Rows from block 5 of a small image diffusion model, named by matrix and row number. Rows with one number belong to one channel. Each number is 200 + 40 x the weight over its row's rms, rounded and kept within 0 to 999. All counts start at 0. After the name is the row's rms in percent of the matrix's.
Before each channel's rows are labels from the 100 images, of 14976 (inputs lightly noised), where the channel reaches its highest value: "top examples" is what is common among them; "lies over" is the class under the peak. Only what is clearly more common there than usual is listed. The data: rendered dice on a table. In brackets: how many of the 100.
# convs0: first 3x3 conv (model.mid.2.convs.0.weight, 256x256x3x3, standardized in use, each kernel summed), inputs 128-255
# convs1: second 3x3 conv (model.mid.2.convs.1.weight, 256x256x3x3, standardized in use, transposed, each kernel summed), outputs 128-255

top examples: white die (72)
lies over: die with one on top (26)
convs0.17,100,206,204,156,124,194,281,285,182,167,273,276,171,184,157,316,192,189,166,207,256,249,158,235,175,180,190,162,153,179,231,210,225,190,193,165,231,156,226,144,206,189,260,153,170,166,174,205,161,180,216,233,182,150,186,168,200,233,269,199,214,186,128,148,168,236,185,179,154,254,237,197,188,202,234,197,251,216,171,75,71,212,173,142,240,137,251,177,226,193,165,246,174,206,254,245,197,209,234,207,245,147,159,235,197,217,224,161,238,150,130,251,155,185,195,227,199,166,209,162,195,132,142,156,229,221,188,160,152
convs1.17,084,209,251,196,221,179,196,202,143,192,156,133,139,250,173,260,208,247,182,175,139,200,226,169,231,200,204,286,199,217,183,192,149,200,231,182,202,249,262,205,286,187,134,213,240,223,240,208,221,166,248,196,214,140,207,240,67,205,274,188,264,236,267,195,190,221,262,229,243,233,227,193,159,288,224,222,188,213,240,194,258,229,208,189,157,207,203,191,166,163,220,164,200,126,260,234,198,296,139,211,159,157,183,197,173,141,187,174,159,164,240,176,158,195,271,175,195,292,232,129,272,227,200,148,216,169,202,169,216

top examples: blue die (37)
lies over: die with four on top (25)
convs0.209,099,216,172,202,225,223,254,206,231,187,142,183,118,218,126,198,205,235,244,258,211,193,236,169,224,172,232,204,178,223,162,202,180,212,150,141,223,227,275,176,199,213,199,166,209,214,239,219,220,78,200,158,238,282,204,202,176,150,161,251,166,211,166,172,178,202,195,259,242,177,160,231,218,225,248,187,256,186,239,203,101,238,169,219,226,165,185,168,0,235,204,236,113,164,198,177,190,217,147,164,200,219,185,160,248,138,203,168,206,220,210,306,171,177,174,196,173,195,219,265,190,197,148,179,255,202,210,151,231
convs1.209,083,184,212,274,163,252,137,235,199,224,226,244,102,145,230,222,200,187,222,170,190,171,145,234,171,197,202,264,242,263,282,212,227,166,169,162,216,203,221,218,148,191,233,149,185,187,130,149,224,226,268,267,218,159,248,249,187,214,244,202,158,174,192,204,112,189,218,219,175,212,172,116,166,164,173,147,132,209,136,160,207,231,186,178,172,155,239,226,221,178,221,258,173,221,240,272,165,294,216,160,123,175,249,201,186,248,142,223,236,117,287,147,238,228,192,194,204,227,215,173,210,213,264,249,249,225,209,247,167

top examples: white die (39)
lies over: die with one on top (28)
convs0.145,103,247,211,198,184,217,228,205,227,227,175,209,245,267,155,177,158,218,141,265,235,205,298,225,185,173,178,233,202,163,191,251,204,230,190,159,209,217,156,187,177,169,180,222,210,185,258,253,249,180,284,197,112,171,244,203,173,199,204,208,202,222,179,240,249,239,302,233,213,251,198,216,187,212,198,187,229,300,233,219,252,176,247,164,121,147,194,218,232,258,185,266,231,206,209,220,223,266,273,208,241,236,173,211,196,265,200,237,216,208,200,197,202,186,234,156,176,225,260,233,181,227,190,157,257,193,197,193,176
convs1.145,126,126,179,148,208,222,198,196,251,205,281,188,188,213,209,216,184,194,233,223,264,179,158,253,219,221,224,214,114,193,237,186,197,121,204,125,194,209,279,213,241,218,202,172,199,201,109,181,204,136,229,211,212,122,240,229,151,246,246,236,205,166,274,242,137,201,201,155,247,256,170,216,233,147,185,198,148,204,195,216,221,103,187,230,180,277,170,206,234,105,158,192,230,207,186,238,196,185,188,239,151,306,232,206,243,132,207,190,210,197,237,260,216,219,197,173,169,284,152,175,234,202,188,210,198,250,236,128,242

top examples: white die (53)
lies over: die with four on top (26)
convs0.74,095,215,202,258,261,200,288,196,218,243,207,236,203,178,140,221,203,221,204,201,192,256,170,176,158,203,216,263,194,177,223,148,254,241,165,136,232,147,147,236,199,153,260,162,234,157,268,166,249,156,256,293,235,178,204,221,73,201,256,217,169,162,179,178,176,173,192,236,197,221,196,189,191,138,304,230,313,209,152,94,202,175,249,245,233,214,188,184,123,242,161,240,200,143,174,256,161,259,190,175,166,106,258,234,196,163,178,155,197,205,208,208,211,195,229,251,237,251,191,222,217,191,168,188,189,219,175,215,151
convs1.74,078,232,151,217,196,157,200,192,192,198,144,202,208,242,211,171,177,184,174,236,190,199,192,211,242,180,148,167,130,146,146,189,141,203,310,217,250,124,218,210,82,205,192,210,257,227,258,226,241,142,154,184,149,225,236,150,206,221,179,108,217,191,216,202,250,243,220,181,162,269,273,279,274,180,213,178,220,228,234,212,222,258,230,98,209,130,193,207,223,167,260,180,184,159,260,132,223,206,75,287,246,229,202,172,235,195,182,217,214,199,172,273,244,204,223,195,192,162,177,214,234,245,213,234,280,200,220,252,201

top examples: black die (37)
lies over: die with five on top (32)
convs0.9,091,190,233,256,172,204,212,212,207,194,178,137,204,233,184,246,249,185,186,203,131,201,254,212,181,144,180,254,201,162,205,260,222,213,214,273,271,233,228,190,179,195,103,244,95,208,157,185,230,230,160,228,217,204,188,168,185,211,185,147,216,118,134,251,208,201,216,254,121,240,179,243,195,207,229,275,176,255,203,205,131,245,178,170,172,117,174,217,114,138,195,213,103,198,177,220,213,159,184,174,199,279,199,214,217,183,264,186,194,201,224,173,207,200,188,184,224,164,209,222,172,155,178,185,225,234,136,184,216
convs1.9,069,240,176,303,138,249,265,212,227,169,207,239,169,122,191,196,199,129,160,228,198,162,103,208,203,232,210,227,191,224,188,197,243,207,242,205,236,238,164,197,188,123,261,136,246,136,179,185,204,205,176,212,207,242,248,148,207,159,236,198,144,178,178,153,243,183,281,168,216,176,184,178,221,221,210,154,244,227,237,192,216,221,159,216,265,186,180,211,224,219,166,167,196,169,100,182,165,186,227,209,270,119,226,221,206,168,184,111,176,163,178,248,174,205,244,174,169,238,195,131,249,247,71,212,116,196,196,136,197

top examples: brown die (45)
lies over: die with two on top (26)
convs0.63,108,145,204,189,172,181,201,170,185,167,219,197,152,201,150,206,179,202,153,271,198,220,196,159,202,159,181,191,55,213,172,180,222,164,242,182,208,215,249,192,222,184,242,136,222,249,252,214,206,94,203,208,153,182,247,169,170,245,162,178,186,185,188,177,163,215,210,202,177,194,183,158,176,181,190,165,253,233,241,174,346,206,191,213,118,223,194,230,243,188,162,194,308,162,184,186,209,210,230,123,253,161,180,206,255,169,211,141,232,174,213,225,194,249,200,206,174,222,215,301,244,257,199,217,237,163,171,314,221
convs1.63,082,241,190,197,134,157,220,173,232,193,212,204,203,145,239,233,144,144,149,173,202,123,171,195,184,232,196,173,275,206,225,223,189,219,163,167,186,211,198,205,147,177,198,237,227,90,163,227,218,243,153,157,256,219,192,246,187,208,192,154,138,143,285,226,178,153,256,222,274,132,175,264,210,225,139,195,219,239,194,222,105,220,248,132,236,234,225,258,261,172,150,211,180,208,200,159,150,248,224,223,254,313,216,194,225,189,215,198,150,224,241,155,139,100,157,208,233,221,168,183,171,245,163,173,190,211,215,158,207

top examples: brown die (50); black die (42)
lies over: die with two on top (32); die with one on top (27)
convs0.231,135,215,223,175,272,209,218,184,203,179,183,221,220,187,195,147,174,498,206,201,232,227,225,199,197,187,172,161,183,220,189,214,145,211,239,193,207,173,222,220,192,193,207,207,197,245,203,143,220,197,228,201,187,219,195,205,188,211,190,197,226,170,218,224,210,227,201,156,177,222,228,203,190,203,201,198,218,219,214,186,190,176,175,217,254,162,178,192,189,211,205,206,193,205,192,203,133,174,211,198,210,198,199,195,184,195,171,195,178,235,200,210,222,222,221,176,181,216,158,350,195,237,214,217,195,219,205,211,221
convs1.231,126,244,159,235,239,239,171,222,159,159,177,192,183,213,261,181,274,267,205,282,158,146,166,221,159,141,177,192,266,293,176,212,226,208,259,172,208,250,197,252,248,175,219,225,153,216,183,206,135,228,214,178,225,244,128,201,198,149,177,176,207,220,191,162,211,145,257,197,148,187,181,242,235,190,142,177,157,203,245,226,202,278,178,235,133,205,228,155,216,199,171,165,271,184,233,175,116,212,154,119,218,187,229,256,274,227,236,112,219,182,202,150,213,115,190,205,241,191,183,253,272,194,192,137,220,244,276,102,217